{"horizontal_flip": false, "parallel_block": false, "weight_decay": 0.05}
Rows from block 4, named by matrix and row number. Rows with one number belong to one neuron. Each number is 500 + 25 x the weight over its row's rms, rounded and kept within 0 to 999. All counts start at 0. Numbers have three digits each. After the name is the row's rms in percent of the matrix's.
# gate: MLP gate (model.blocks.4.mlp.gate.weight, 384x192), inputs 0-191
# fc1: MLP up (model.blocks.4.mlp.fc1.weight, 384x192), inputs 0-191
# fc2: MLP down (model.blocks.4.mlp.fc2.weight, 192x384, transposed), outputs 0-191
gate.81 115:458534520513494530521526494498519471478542493475536487503519472524483540545506502493464503510496536476490475502498540488432528514498452477525506496507492477504546497444512437486443495476462467503475493500509479499544512533499501453470508513523512452482527447499524490489474495505487470487505526509493524543508506486492510513460473519460497510471485539520482472513478511520455486490486532515512488557505508481487493498534504523526474462508496540520528498485553488529479505503518524505478519494522507483507470543517547476476442529517515543501521524491486501499499490511522446478
gate.82 109:507513506469470486489491479526500512513453487550534486465528495525458560517503503526499506504523540512466491491528498490511498499523529509459521508507490540496503465486483512491492464491450461505507502470500523518522511496482473496500513483460491482543463530540517502489501549524466470522519465485454535464524509462512509546525515480477509478530465539502510555472465536483523540485460486448469488518504468487469495499512536518518540481520499497508478531480487539501469469500490455524516481488506482488521491551482524549509527501485503526510514518485506538508481496525427480478
gate.83 097:490515505500459512542508488508500479540446496493508464522463501481454468527557498487522517517525474467500505450474493493516488522533493514480515498476473521516546532521539516526509517461530459525507539476507498519492516475496511497485471424493496513465499484452491544500466512498504468510496488462464513468549461506478486506547509513487515490525471506501504534500480511490533528480456493520461519501527510526413527493512502488496511537499501503499473512515519550510520538505458487487494483462549505475501445517523501485487514503529512509535469488500506480479479480544484522509
gate.84 113:554441493537449487458506502496466543484513476515496536449490518518496481446497508510480492447512481478494509529531498533485482492527502506548472481508489472534487486500489552513473476508529551491472515530501492505508497510510520510525497505544481491505462525496508532528535468519497529519460491517490485517499514534482475508488504501491520495462526461480542440498491460546497469526523510478464494516500484501547523499465537468536523522502522490497520496543507456475494462495497539482499495513469515504535546496481514507465506498502456447494492542509459513517521489504531478524
gate.85 102:516460526484472519485540485513491554506521494475485463511501532583512474492496540418501516504490522509491496465492491465514501472528521489487480499481465521487500484494469519540499502470535521535467522488494501523512493513497538488460489531499478502507449498499475471484517478500477503558541488544513496471531504489469468503469521480514501485525497531518504512480490493479491463511505506464495487492501481444489483511495469478565527486520447452514468504536522524491482501549516454508529486463494501498544502542493503553508471543506499481495536540504502509513527467511521500488
gate.86 102:454514521495454515483536516453509507454512498510480530497491471514489502520465475478518497512481481520470514514477524479484526487485511498484464457526432509494493484491514461487465510521502496512535524481491548498443523528510579490451492486502490501529526478470472480498487483498525497526496518474522535527536521497476505487488522508523501525492500517552504547489504507496493537495463441481501518531451503527512475515496526517531534530483497555457497504507490491502538563506497498505488491516532479493457483526453481507529496545492557487515550480469489493493500498495519481523
gate.87 088:517491482486472513470532532464508512535502432550476498517482542476461465489511476478489474523484519524460495520481479534521492497551534509511479528443515526506505497514511553500509458518476533514486495478503511540498454490527500515511517506490507517509484520499497519512537480453484516522473489489461491514466495520480457470501465483460479510479510467477503483484466487501528450468516506495503562537502475531481556528498517471491506546446504530462531550482469511494498489495502486508557520493480490455500480500449489513507522501496534523486508481520471506502498522496479494540
gate.88 087:555491533524497471442520491492494500524488451530520541500494512511507442469515496507513496504498484500478500533529441545538492476491518495523467481520462512500548516500487470509484506546494560501535501495498519474490486488497506506473511538507491452548512498484475507501499515502491473521485488530509463513510520515493483496508484496454510519475485534508482483490500501542560517483516448481510502531515482536501527517527534465493535519476520520512471518537477521476528511479442514516488455474520501517475469516436491487496521549442521461509537492480483497521512484548516492523
gate.89 076:480464537522475514486539503526471475512494504518489499504524513471463496508484508525534497504507460469482498526452445537479530507477541544472521495480457496511531524515526532492513518516547535529579514482485523571437493519492510534516508481490517490492504512506520496534532518502529540504507520483492504509511496492487505480530526501503528503576512536505460501446474490497493496492477484468480493533520518503515501498486487488500475501541477501463483510562502501470467505526547475523532505504492507495494519480506487534488515525468486466505513445533513533498474546513490534505
gate.90 107:479470479473510481511543477501492458512489493503554449515493524480499466485469488502496479502473477548486533521494489499526522492496532554482449493518523543459500498531491523524479463493541485508466467495504515490505496541514543466496498563519496500539501510478505458548502470498468489548502473504524536502509475520452492485526490476514483541519479506502548508545502508461488503470506514488533496469531460468502476461455468522526496481504481446532503519488504493535540480499507489508525511468483491487497490506506490534526498539515539455493535542502478493505539501508485531466
gate.91 113:525534489474469492480507545492511519458479464550476483489483509527498480519521525489470496459508525513494489506538457478526540461501515495502506473517510520507485519516498476466500479499481529509481522521495501481507539509475547498521520487509510502533518509491499464493498561466506553473486465524495537497534534533512477483499507547473489506481483452545499455488463532516504499461445477479520515517496491561474566487536509519505537481479480527479471511494508501484470493469480498490522476474515575481501489525449509536534537517499536486488520499496491493487490474524520453501
fc1.81 111:510449516487456505472575520504488504492521435550512510502519517509497474483505496496485523461445483516479465516540476546481532483488506476551482490491496481552512536499505529532481464525493504471493504478495473493475509512476532473500494535534532458488478525508500486505503524505508496527467508488519454544496477542489483513488479497434459550471470497501475466508503465524511464495534472488512523545466508475498531499526541469516501527491489523450517502513521455504495532491508543456527513501502500478464503485483537501511490525513487470509487528505496485519531480479505485526
fc1.82 133:427513522486478487521528527452502473533500522492497494516523499513515528563481486491512500514491481512523459494485498505496534515526497489489521509504513472472471523468462538498481521469531487497520506459491512514511525486532478459470505549466511473480481518499501526501517469470488525448531519495492506512484497515519530499489527523520462479577476488548486482493490520473458451527528525539498508509534549523510510541534482499482467450532493522495506480477493485494509496518538502496537493493497533479470513476487516495467445528517500546515505487562543517480458516504480476480
fc1.83 089:440528472525472519478501518505497482487519494520457506513534544463499506504518528500519499516476498504510520502477495472512506514468526531478454452465444486510495540545539502482489491476527533493521558550497498553460456518501519505478458493492539492503536489469495514466495514503486490515478507472551508499445507523446552514524495495507495513528513485504500543482494492543489483515398505500488472509502512516511500539518464523493497486508481529476526487476464490507509515535502449493513460517497485512486528505497469524523489521500536509506489463492515533511465510509503476517
fc1.84 119:532461514489460503490533488472499556498506491520490504491496530533478475467444498470487502487490486520504510521523486510479490471492542521497451466491476458516486478505501558497492488539533536520462487511505513538457532508513553528474517535533474503492483482497500502531554459488463484523483490521521485506449523497461528506523525518493527538466505467500523449496479442510533475518503476441463506542504462484531525503475524528534524544494528480488526501512491469485525505518482537491519517532488490524519528508479486517465508479465509459496498523528476479508517498469517501494
fc1.85 087:482474513471457490478548489491493498483491536485498475494513519535512479499500530468520510482491508538517493510482533456491490497521516496462499478490507511459502491488480559539464488478515476473484490478511518516516487505519512534487478541472448512532507468519476487516539482489453476513530485503528513466500510488505464500472513500522472477531486534502552522533538489466466502523472506501539482459502501459509457503482479509579541495512501466491489488475514494519480469583543470479496495458460500522524548531505486524481490500486502490492518555546514474464510487514497518474
fc1.86 081:484449513547455514539510504540476528540482492501473501494502523511534495463498522522522537544505475485504500493553490513500551543463451511532505497503491495547506560511504512518540469518512493485480495526490481482462510489476509504511510495530530493450480454466502483516500519531528504499534478484472484526518448539483473484495525511472511507490520443440529476505489537510484459475524523534499518522462483507493520471531479516489501519503461497490483494520533503481521503481432489476473527502524504498498500491500481547499452505499537472490538450479487513483522474510521489483
fc1.87 083:507510489454459506546530506476501508513495470483502483495488530501493517536518537532502512544484464526531487444505496499494504546501499526492509489480465465520513503480478503511521511484501467487542506484508484537475491482480462511489495470490547528488526505505502484505457556525481446471532514505486507461497489502497508485485511492472500475515446554485476533434509513523491465511466479510517483519482498524487469551533545502505479506500480502504426484478485540516513522468525485487506489495513526539472453469497549540536492525522525559501484462506535483515494472528514501489
fc1.88 083:479480494490475509526517475493497486551497506498502503488515513467500514486477468493464499556494476462503495515486498512488519491522492502477515472540463515466479548484543539477502501552498490471535483550506513448438534509503508522507529495460535525511523510490472482489483489509476498462534500502492501516458521511470502481474491520505519500470481490505490520483503537540495526504505525564531526489429504475517508482504485533499470544513527484486513490450511512504533501455491489481516509546542476482479467470504463470471452549491530483481525536455492519494550523510506539482
fc1.89 069:497472534523438516513516495479484481511502476486517540526525496497483508503477502475456518540524506491498480508521460541487539507535524533467470488518461507494532486522518572467535504527532516549544523541482483524487492534507498463503475508477502462500519516504542524519523488516476442513517536445480504496478474491455570498533524474489524511504483515482549519493492538527490519507494524502494474508505455480467494508501464534530501493508535499494509480512487499515473458507504467531516480527473497486486443479498444529514503532494496514504489502516497548486482489467524522480
fc1.90 101:520478481519513489506478513478433504531499513482493469512507483488511449460504520510550504458520513544507511488485488443527471510518524510492492498531487531488510551511484513515508489463571500507485501460504525478555486506507501458510476510497498506516492508506492515512497481507506475486495496509549487482557488500499481507513546496526510470525493525463544516501478458504449460476511525508503481495527486461522495474452481437493496476552536480481480510491487489507525494539547519515494499450478477527502511470538513565497485532521465496476510526555495478479522510541519514501
fc1.91 110:517463483470527500538541484493522469481504495511499482454499510469507464514507498516486518464498531513500501474507495526523505475489554468499513541476525488514463442489492491516477488526537462497509456497508471497513471461474468547513465509524525505485495496494446457520495502453519469496504494477552469494491539499474508531520504515466478512466457451504493471534558472526524539513490509533500512487486505522502512498530467538504461522506521477538498503493503482501518512498502493467451541521502544506471505478535528468535494482507496505489428541501549504508503492509541507534
fc2.81 117:458489521490519510494496500520441486524506519488537471477519517489458509509474534496500523497524492500495513498491525481524480487502555472524502531489459505511503469497475480526496482487473521539536469443513513504504499487502500544519532502476485469545470506502498488531522515517507512563503456478477489481518522436507450484525516490532516494507506497484472521525508527465514541489496520468457506535511446484506483501525471494501487520480469509535485516517502527458462488503537471555509501464501466481509487515539498513495556504461500517514536501498478526469457569537449505524
fc2.82 133:524494504523511530496504511490476489481538477457534523448524506478509465496501487501475486485460544486474472499467565510561478511479473486480463513501486515520533506503533491495533477568489518518497479538499487525486444497459472493578441491492496464508499529517490532475472531519492507501515510466487467545496491506465469491530467466499495494469531513493500513466510503532507549514524527520547484468474486495524475482465470504525488511494489475536494511519485518478515537503511471494465488518515476536467501493514514455506489476496478483487510498453511524530527494494526546524
fc2.83 082:455508500503482518482518482509481505532493452478509488500479508488501457536483533439509541489523543523403466489503522496495504493541492509511478500503514527518544486510481503465481462551479520492507493506474504504521491507475499479485500501485463479539459486493474534523504529511500469507510494496528494492514525498515483484525468469472546538509516483487495525499461483484488522500498521562511496480473458464488479487524482467518510485509504500551506588496530528497486524510507477503458520503475520523495478480560511473497490497474470525459537513518507483552517549532511516500
fc2.84 123:490508497462493518504498504543546442479508547524497497486472519508515554521524504523480493465475434496508529509515508495463487510531471507478506479483482452503494476505485505470471501458501505458508528502502504498529512500500493510514507507489516493520540467480481464477532504515483507436513525525499544473435541518511522493522476517488513501525466513560484486547506518519492540514448499483472468496489534526501477546504485506468510489524486521472499516482520510522459481502525519476510483511524565495474472484505444464494472496513553503521478458512517520509455525501534458499
fc2.85 085:510504509488504515520500491537538516468525534482470501478514530518511476481516526516484484511500474483500533481504511538467439487508496463532465545468511445523534489487514470483516489513492547502480479505509456505501482522522473552532523479530460526489536520464488526470510517469486530505486520494505480497483513471523465471501487511482496476454487459527466450503488462565551544556485514507495502478508509529504509519534451510507500553459464507516505519491527519452469505464507504468497520546501483505506494500491466468523514444476505500492494500502499506525520508500542513542
fc2.86 085:511466544518483499487514507468466481465507485518486490510483481507501503509491486476531520476521513477506507523480508497513493480497497470503497487520487531454456480476461467535477503503501516527562537506478508483538495466523520503467508519506496477460498498510462470494492460494492510538497532527484463538565532543491518506522545524469490535516480530488445557509496538491508447448517482484518493565490467468469487472487509478539504514508507524492490481525474509504547509511488480531466517473514513506479489507455553504492457540485470496464517503499510521469480488537545471482
fc2.87 080:504488477555560515458515496496507513490492493475499514502529498480504458483498492493526514482459505561515441509500525487526448531534472546505462497517518507472498469517470551504528487517526542483477518521527527486531449537531492479523456514510455511512493523484503540487480499511503476517494534509507470501523485499463507503492475501503502491507520492478521485491437429523479479509521506533509502472478523511518497505497477453571497468508481472521500455486505467488520527474509520466512508486467517484503510485507516458506480498542451497478471523554511502496540484498535510486
fc2.88 074:502519523528469537519500504509473527493524473509505533444514476512479498543518456433506494515524498513539469497519547490477497472529501438526492481481459522493541507473501512503490481509527504572511520492515504511461496533498530492497487466484515462496514501479490476497500449457529468472545556459497505529538514517472471518496473511503490527517502504535470465458463505506499486451505472478522512517435514493507521502499491493492461494494509538485497449509520521481515552535519521478485518486500541501511505498474488508462457525493507519481536470525483481504482509516529515530
fc2.89 062:493509503556515477504517480515527503439465509529506535506505494511491501471482490479554526488456502514549492565514506506492524476486514487543503515475520527486437478519510495466491498519497535488482529537487486486513511550528499508508518544504474499500507486508476470506520466500479508486483481485487510496489513494490524519486459445487478491534514454459519515550476452489466501502464535480490474437465498486538499534512479471504484463518513522512547521489518481503472486483520510483475535533513533505479523482502510492504478486559459462492502522514532535535556509511531479469
fc2.90 101:504479483503507536439526512523537463483531492530496508527472528477529503479515470501460532502497486451492517530480498530501480480494473450504451529482514459513529545529491441500485489517491546492517511509526461529454450474464508534552472487516484518500507498505467508453487487487504535454486514537505495512486509502514481481509488530486524517462548492524451487509486515535545538515545492486501513467475511503522491519497468499472480544447472467507507487515522523497481509476496507467474505505526542492499501537478487465492529493466474473510491477466515483534520512492544520501
fc2.91 114:469501533555514515482482474500498505497517485507497551562484469506525493497487513496545517545554466496510496520482468487431456535516493498520493519491488487489545536509480486489538514511476486479528516473478511498450503533518507519474505527484477500477496447494487527508476460494548490503473546485514511543497488463510527504538503463484509527483552474485478488500495466505504494495543488495516532485460520454513496495526496484469481503450500525479533488496509506526516541501537515502467538496527481480503450480515489490462494523475493519480523438523517485536540549482501517484